{
  "gain_aug_db": 6,
  "time_shift_ms": 50,
  "input": "waveform_16khz",
  "embedding_dim": 128,
  "wave_strides": [10, 4, 4],
  "am_softmax_scale": 30,
  "init": "orthogonal",
  "lr": 0.018,
  "momentum": 0.85,
  "adamw_lr_other_params": 0.0018,
  "lr_schedule": "wsd",
  "decay_fraction": 0.2,
  "final_lr_fraction": 0.05,
  "warmup_steps": 830
}
Rows from block 3, named by matrix and row number. Rows with one number belong to one channel. Each number is 500 + 25 x the weight over its row's rms, rounded and kept within 0 to 999. All counts start at 0. Numbers have three digits each. After the name is the row's rms in percent of the matrix's.
# filt: filter width-3 conv, dilation 8 (model.blocks.3.filt.weight, 384x384x3, standardized in use), inputs 156-181, a 3 kernel for each
# gate: gate width-3 conv, dilation 8 (model.blocks.3.gate.weight, 384x384x3, standardized in use), inputs 156-181, a 3 kernel for each
filt.96 092:508501486533473522484481490510475486531499496503528491512480495476480536469476418508463535521471471504462519501518455507519506532463494507488514486569486533490477500508483539471521505500520547520480511474498458494494481485523477502534
gate.96 099:487502498469483450494434522488433448527466467484468480456454515484485488481516513543492477496528542513504470478503531487505467497505492486522472488466528471501460495462498488485489508476512484528497507494499511503485497487526482527564
filt.97 106:488490475486471514483471567487509471522530477499494488546486530503428513473538531468497523537506493501510494490502527478486496503514536462480509530547477495472548482512472523528473481474464492495540521494501506496508481469510464530542
gate.97 098:529503517498513517549486537503424524530497504497479485491455497466531478511493538513532498491474508530460504517519500491490478528499498522470512528447498519513502503531563544493513485502496506485494543475472509519475504488522512528522
filt.98 100:463524495496498551482542530490470505493461455472531486551459479478515491496506539473517486498533495478473509472468525500504511478505512473460504465496518459471477539492494546482552522523489502531455515511474485521521493510540471509468
gate.98 107:497530564499478496522495514525536483516494500522506464511522491524508520526495450475508504503474467502506499504449507480512497549517496522491503489525463474500502490520490542505473513501507524507479533518485468517484498497538516462527
filt.99 098:511533497520545538551496510504497499460506511522498486486501536507507501502506455560519538499488500491509468513524507493499440485481509510487474491442472500509496511483493493508530477519493517508499511511502497476523495521444482528512
gate.99 090:528525452500446531517502449505497477504494510530484468486447489541488486516544462503462476496472495501495507491475499535485499494531453518495438502499441477504492497505495490518485526509497506458449489508475498494523506475511559459507
filt.100 095:519503502475513526501470545569488483480539529518470523496518482499474450542496459484483463504513526506500522484554518492518516517511476485538537478504511517507520471520475512541483508498512487505500522488497520488508512484486498491522
gate.100 097:533499550528474483523464475476520543486499472540469504499517507531518492522497439509515470501502471484534524492457466491493515509491515488529521496473503459497501545476481491471522507534522443504481531496486519540498544500502522523475
filt.101 102:487489447526486467515500521454516556488485525501528523512477488496530510463507486487505492502511489499497518483520450484516468512525504567465458492494454500483489510495551499480551542475469519453482507488497498506541458466500478514514
gate.101 088:530491493522504505525526534492535455505509514503525474502492509493524505502516476456472517532527535524480519524564517528520502512522461517496507502490524544530463466502516484505477495498485499506497484506501491497502464525493508543499
filt.102 117:487482497519519496490437512487531521539494523495525506491495545464494471549443520532494489517467458506499512434502478469547559504516502488527472491493524519508482491506507459457505510513501529481460533537498495476495487494471525478508
gate.102 119:481511516530505515526550504473506511514488496490506503479514507498465497470470561497540495497460529444466467518494481515522531513523476529495507495510484520535498484514439508557477472521474474478497489523509502455487511491487491491495
filt.103 109:544470528475490474453515531519482464517493486505506508512517508508496504500510546481514496512475450486500505515494507523482471527507517499490501522490526454487519505496499476494544498479498501452521523480499471496508473489525494506528
gate.103 110:525523525527487486493516514495535543488494499511473496506496480482492489476473487471549494499520483514490478483556502523479531517512446527491507538470521489506492517534495522556451480495508493516491515500525514498494463533550472484499
filt.104 104:502508452459503537482550522510487549486506505477505525498524519484510520529512501494453500511491523494502525507538437500503487499543487501499512474453472512476504494487513486523538491513510500520535505498488506519500531530506506473493
gate.104 086:498500444495513508478506526493486510503485482462489495480529519528491539475505536500524519497517528446536523497507529522463530524494500507525493508519480500520482456496524535540463510478479498493462493498479511472509529497517510481513
filt.105 096:520491526488453556530457501526553517489508540511508495499486474514475467451432492502543525500501468502452556497504510530509488509483482513500546485480543507455493508453527530501502525450481502443516500454527508491538521480475458481517
gate.105 091:478487514515490526511545503496462482505522460518487488539446467509481523527493530512459500474493532480510449543534481488462512486492536492552516471508482511565494496478532484531491502494494497528491487481503514510517536502523484501492
filt.106 091:528522493514518510503488484495512520515540452516468522495507485514518472497446495496449466510465503547501511527459520486519498485485501478512525527571526536471505534505506500529542513523463500530483520553497525476462490554508483502521
gate.106 087:519441513502473478516460493515471520541541509493491510514518504541531486451503484472499526460523463552466532500475453539486482507500502532489487505505512486489483499508507522496483506496464500508531518506499508494495456436459478508508
filt.107 105:503466497510530482467486497485520468519521542525503502444494514511511530500484484482500510531468457472517510534553500502499542511478482487489515461511476491499499522495502485498515471516499506526527475496500498531480508500476455509476
gate.107 100:451522500517503494536491503475465484539471469507504501502524528541509532495525483507511477532486541525527481522494535508518535538477504502511438508519480531467522478473455510508470482542525465517499500488483524526481540474544505522512
filt.108 094:484507428522537470521500516523525517486528499485498521543502544492503488503525486453488490509500474492512497529489510468540509497496472489517543461465509489531449491507523513490508473480499467483526513481476494504496493482521483542473
gate.108 101:464502508534498481471472448487520454513484490516474519501533479476508512567500492471556502500519462484506472514455528483509473483489436467496456522459481468509502519486494477523461483481469488466508492502482487513526502541485503491448
filt.109 121:514436492502507484524516494482541524500514489520526481474510486484510511488496484517512497538468489507482497514515529487520518473471513473514475457489552490481482479517487512534478512492510492491489461471533556499520524484490491507482
gate.109 101:483484462513477520504563493502476507502505501512494469500512480519499536458490470535512545525492479502525521520553527504505461490556454491524508489471534492508499507484524559552525477522513497518494495499530471504512495500499531531479
filt.110 099:521510477521532427492465494493503491491519485486486532457519495503489544488536496504510521456515521495473521458517480500501506514488484469485492448472514518491483497527502466495536511483471503473520492523499519494451479479506503522483
gate.110 101:529541515512480469484531532492516503535504486532500447542528437517536531482477454500453514505504472520529499487513528499484455540500487494494479534503498456467483482515542507541506521501456519516506497480506529485494512543437490480502
filt.111 098:523471545474472525505519499531498514504488469478487490491529511482480547462525554519485507487521523516497483509540483526477471512512463453511459495516531481472488515537548488534534511459486502496512456517492530493513486509473512463497
gate.111 094:463501507513505497489482416503487493520527476483525504474529469457505497429525507513518528512486470517533479467527522506469461513482497501502523526494535514514484497465496538476535503505463506539513512450553493470470507535500499490515
filt.112 101:530479491510467489469494446486469501461485486483532463534500490475496490469536494449461537503484474500469504452497477505493491462488501497447515560481492506494497484462501475528526549524506456455518455497516517513496506504455478524495
gate.112 093:487514528507476510515472452503499512500475508518521518491461520533478508504557454494508488529492494487471512516539498508475451507508509515480553489501501550469491497460501563484496506506528474479563514533486520508495503505485496474503
filt.113 100:482531493525519535483454468484487445501528503491463505488501531465473517464502527465450496505511506534498502440508489551537519487504458496490511518499512511525525514481519537533473472472521480504471491523525480486507464461487499481479
gate.113 115:470481473490460486494512467506492539471474500528542479516518509469477475476525484514471455516488480536542491469503529495454498485513546509511514476506529532502530504493456494482518500505509479547483506488518514504485505518502457515485
filt.114 094:535521478513500454539501481467477512509490471554474490503501467476500547508506466507483456515450507521495513524475498510482530539493506501486475527497472498506515510518487483497487483498473534502463472504511485485507510496537462517479
gate.114 113:491503530526526481528528475519470503485502522510553510509499494548497533511481479480509492545538520516513535489499499520473493482517523537502502504526497492512478480514512525493495529522502462493514505492515532520511508522491505490505
filt.115 102:467518515507504509528507459513511517493503485538488493488484520524481495520521484478501535478521491502488514532474458479520495508509498516543488468532495490490549481496487500520484516480467482434537469497489508515485560509462477474501
gate.115 099:497500538498487526485508510532516481503523426498499492484506503536487533502485486527472517530480494498506511496509534504469484523507496481526503487518503509499518498503476534499537528477510520518511505494463506513510475517508522510519
filt.116 106:489471492493487482510507489489498450477510504523485494466495529522508506498557487485454467491491509501550522554531496495483476483510517514475514504447537485496499538498495488477490521513488498478512486504556487514479469508454505485539
gate.116 102:530532496499517497492502517490493468503491508520494536481488532490458501488502474501482527499522493483501517501512540481462472506516546481491487494473520490484443530465474523503483498510486467482499522511511502512469524502493487486487
filt.117 102:488493506550481502533529503486487503504498496503548527515500477494498505451500476487518460513474508521443515515532485483498481492504485473483503487481527508501478483509559492522527466507548540505516508508491465502525517464520486521521
gate.117 100:524514504499497495533540494482511507494480479509478518540478473535472473507488452496483501497502524509504483467522508504515489504554467503453459532507458523528484493469502567529457519508468530502455499509493485503490500513521496526527
filt.118 105:510497523497460466465479486529512533456506510526541500495505530495545556462546528500450472494487511479505479526460474484516488511494465430514483509531502506476488532475505487535514499519472531502468504497533506499533482532501498531504
gate.118 095:503499497502509508514489516482517527520474487503482512545489467531514521503498492480468508499514539513507467499489516463514484524535508539499454514484475510469518504509541488486524520525477482481517521511501477551496507514517495512455
filt.119 102:509477478533553539519477480521499447477493477474520502497507494492482482539474512512492534502542475513523519517459512489464451502507503501462477481480481492512506546488553454460506507517509486504475494533467510478487524484457504507504
gate.119 091:488507486502486553473513503516485517482541454516487484497501512516466512528448509514478551518455484470507463527492479497527518515486458484474497469501461514508510485543508515508481488468495484520517478470503483490508504468483491542523
filt.120 098:473525501523514499498475499494521557460504510503513519533453527483514513503479554505524483472464494468489492529471521507461482516516544495500488440492479507497456493503489506473526521500511492479465524529472515487505520448523508536495
gate.120 116:504513463446432521498534494527489492496484478519500475486518509480563545469497521530490519456507559544559525527539510537510519518520535532493509471532483538501547471531523511533534514506538499502468515517517486497506502530514493503494
filt.121 109:490508504487490531437498537545473527533509507493499442499489527478479478501518524474502577508487462541519518500492499524461455470514509528519514510515517512476485541517548512481537503526525478480538496489495501511495514557481492522465
gate.121 112:501525485507526549535502490482548499514491521526494510492491542537527483489520475531511498518475513505515468456480507494508513509510457455517527513493516511490527482485510503520450502560479519505522511521493502499502565490454468526501
filt.122 091:519509509502486503491486480485433516481496518451509567499478491506484526505516475525476512496514546544455535479511484481458488539523503492481495474481461509455463545539477555476523501511483495483499509425519484505480511499456499490515
gate.122 100:477493483548498528504463481515480490499511506496524483479489501509505483515547519499475452468473495497511495520512507481534465476511540506472515502511515514494474495513536497537493512511513511501508484479480482505541497532472488486470
filt.123 095:505483536477511454547502458511503542450514538497489496506490550491490513505510462488517511472468503487503529553441480482463469491478473494500463499494509482470502480508575463523504503486547479491495478477531517498546498486450526505472
gate.123 105:504485519480447506512497473484453471459520521518510510473488531481494492526512487510460457492512507505527505504531512545508486520549460495510506504513496499527544468465465467491487521526461502475470533518503507499490534494443500463443
filt.124 091:489504466486519524516515537472507443490532510502517490474530510506507528509506497522506459479492468490475506500481498486508504481533468501509517474512523487496458476528513472509533492493521561484494491527540459519527516527508488492489
gate.124 101:491476520500523489490504493452535515511535512502475524514503521539476520511504485569501488538505513483466484550520444474505493446529514513523492503536507478448523517509534489498475486485496503482480508470499471511501465500533495536537
filt.125 104:470503498506462497520512469469442521488504499532536451476510471477515473534476479561474554503485436452476501530530469555492506527496447484500451508484492506494492442507521461458488495470478489468454509502508490483498449484472495501504
gate.125 091:518508467487487480522512495525471483462501481469486549486504507525493494520477488513494471513481477518494509502555535517559511520495537467511480468479524471457534500481545499473507503509503519515517505489512508501540510493478523514496
filt.126 092:524499522481515501481526488531514466514511491513462476488521539514509512511497534528498536493476522483530490485467543498508505526530501470471489487495504450505479509480516504497489507491522488519493508527500487490497512508530497483469
gate.126 104:533548463509507501488479461493472475498554478446519532486501527482515518485507464439474491540475484532524490479541468508500506484518488487525470498489473495528495484488456501528502498497495521519492486510543509531512508487501467509513
filt.127 100:485484484486502521495532491484524424506517465482525491496502530493518540476528441501546476483494538477524507477470526488517482501530544509483465471532506526534469509503537548481471500491500478488530476510491490486494493490519505513466
gate.127 084:497523509516465520497469517541532548473481490512482509521503499529489492504549412508544471507508505472508462501484511497508501490489522515472521523503506511541501467499473487520491530500467534493492492517511515497489490468546509472520
filt.128 101:480509494465503494492523494481507502536491510513507505510522495513494515453496495467464487499490514520464499504481506548498506518464534553541513522514470474498480491511497513492521522522492516517496496491512471526507502507490463472500
gate.128 116:519484533523508460525507511521525500484511460492539542470500448509515468514501503494498492476540503504504442482508500495482510507505501494439483463516518502516485509493510436520488502551484447505483515506501469534522489533560541502530
filt.129 103:505472487551537487507467481541449456482512537511523480539483521511485523511469513476476487533506487488520502505476500531471476476508504521469498507533513487492479515504494502524492512457507524461512463512497492510494509505512493489472
gate.129 091:476495513500514492519509473466506475490492486479501516527457471500495497481467502491425482488510513516494511511496513467519505520498496510487459512490458503534486565496518521510490496521533520461471498506517496517510526517522490458462
filt.130 108:472467539500520512480492512527494542511497533495499527543518491518506498529488508513493512482472525481501535470533488498550501502475518513521477499499515506482527503507545513489497506494494516499486520509543506532503485510517531532495
gate.130 090:521494481516463481480516496515485496506494479498514436478503475543470512495495459546471525517516508541495491519462502500533507518500508503516483481499489517487523475485484487496491502496500517493511520483517512492517501504493502472482
filt.131 092:506549520466526475451542503536505487509475498498497491506562525529506507533483515507499551515512490489517491497503535493510493512510505429538468482484537483519474518527518507485494537525503504512456530515527504515509497512485469535534
gate.131 106:530510514526517519484505507490527445514476498504499483492508506491481505509500493508497530513520482511538519519526503503497469493527471500463503483464494486488525463506516549505500509512495478466543475505491490512485461489476501473493
filt.132 094:508506489514536503517510542509508468498487529449516500529485495489489516455508454502474450530536510472541488520474499515513513519538477495499533520512482504490449473480529539502529501525469528487545462509504499499494490532508462516492
gate.132 101:485499488486490543484485555511498515499473507503494513464492487481460482528505489550495464526515477525521509555477484509510525513502516506497497523472473505504487478477491491477497494502515475513508507537527498474517516510514515506486
filt.133 135:536490477536501489499517455508477481492515484460496480483529448514500507480495526465516491455477520492562481502497493488518498499468497481489503518490478463468536517507471520504496500471481516486517516502487486507507506497499465449479
gate.133 094:515514520486493524500541493484507484488497479483501484475461529503516490478500469510517515461500480513520558508468535483535537482478484512495537517495486528525464501491440502523532517493558536469489507522507482522469520484516527534500
filt.134 099:516460493492522496508531498512508474548443509529494503504465520501495517502513505485506517474472506498516492506475482522534496541489511518487477499480482467513536501502494553487474503521531481491478518515533492490491516512512487461493
gate.134 104:537475486519483548522470465492497486493521513495482455493515470504536546473518441507495485504507488508506546538496459499514507510484536496460497493479517529460508506505532515517531492487476492513532485522499496471489491488502471488536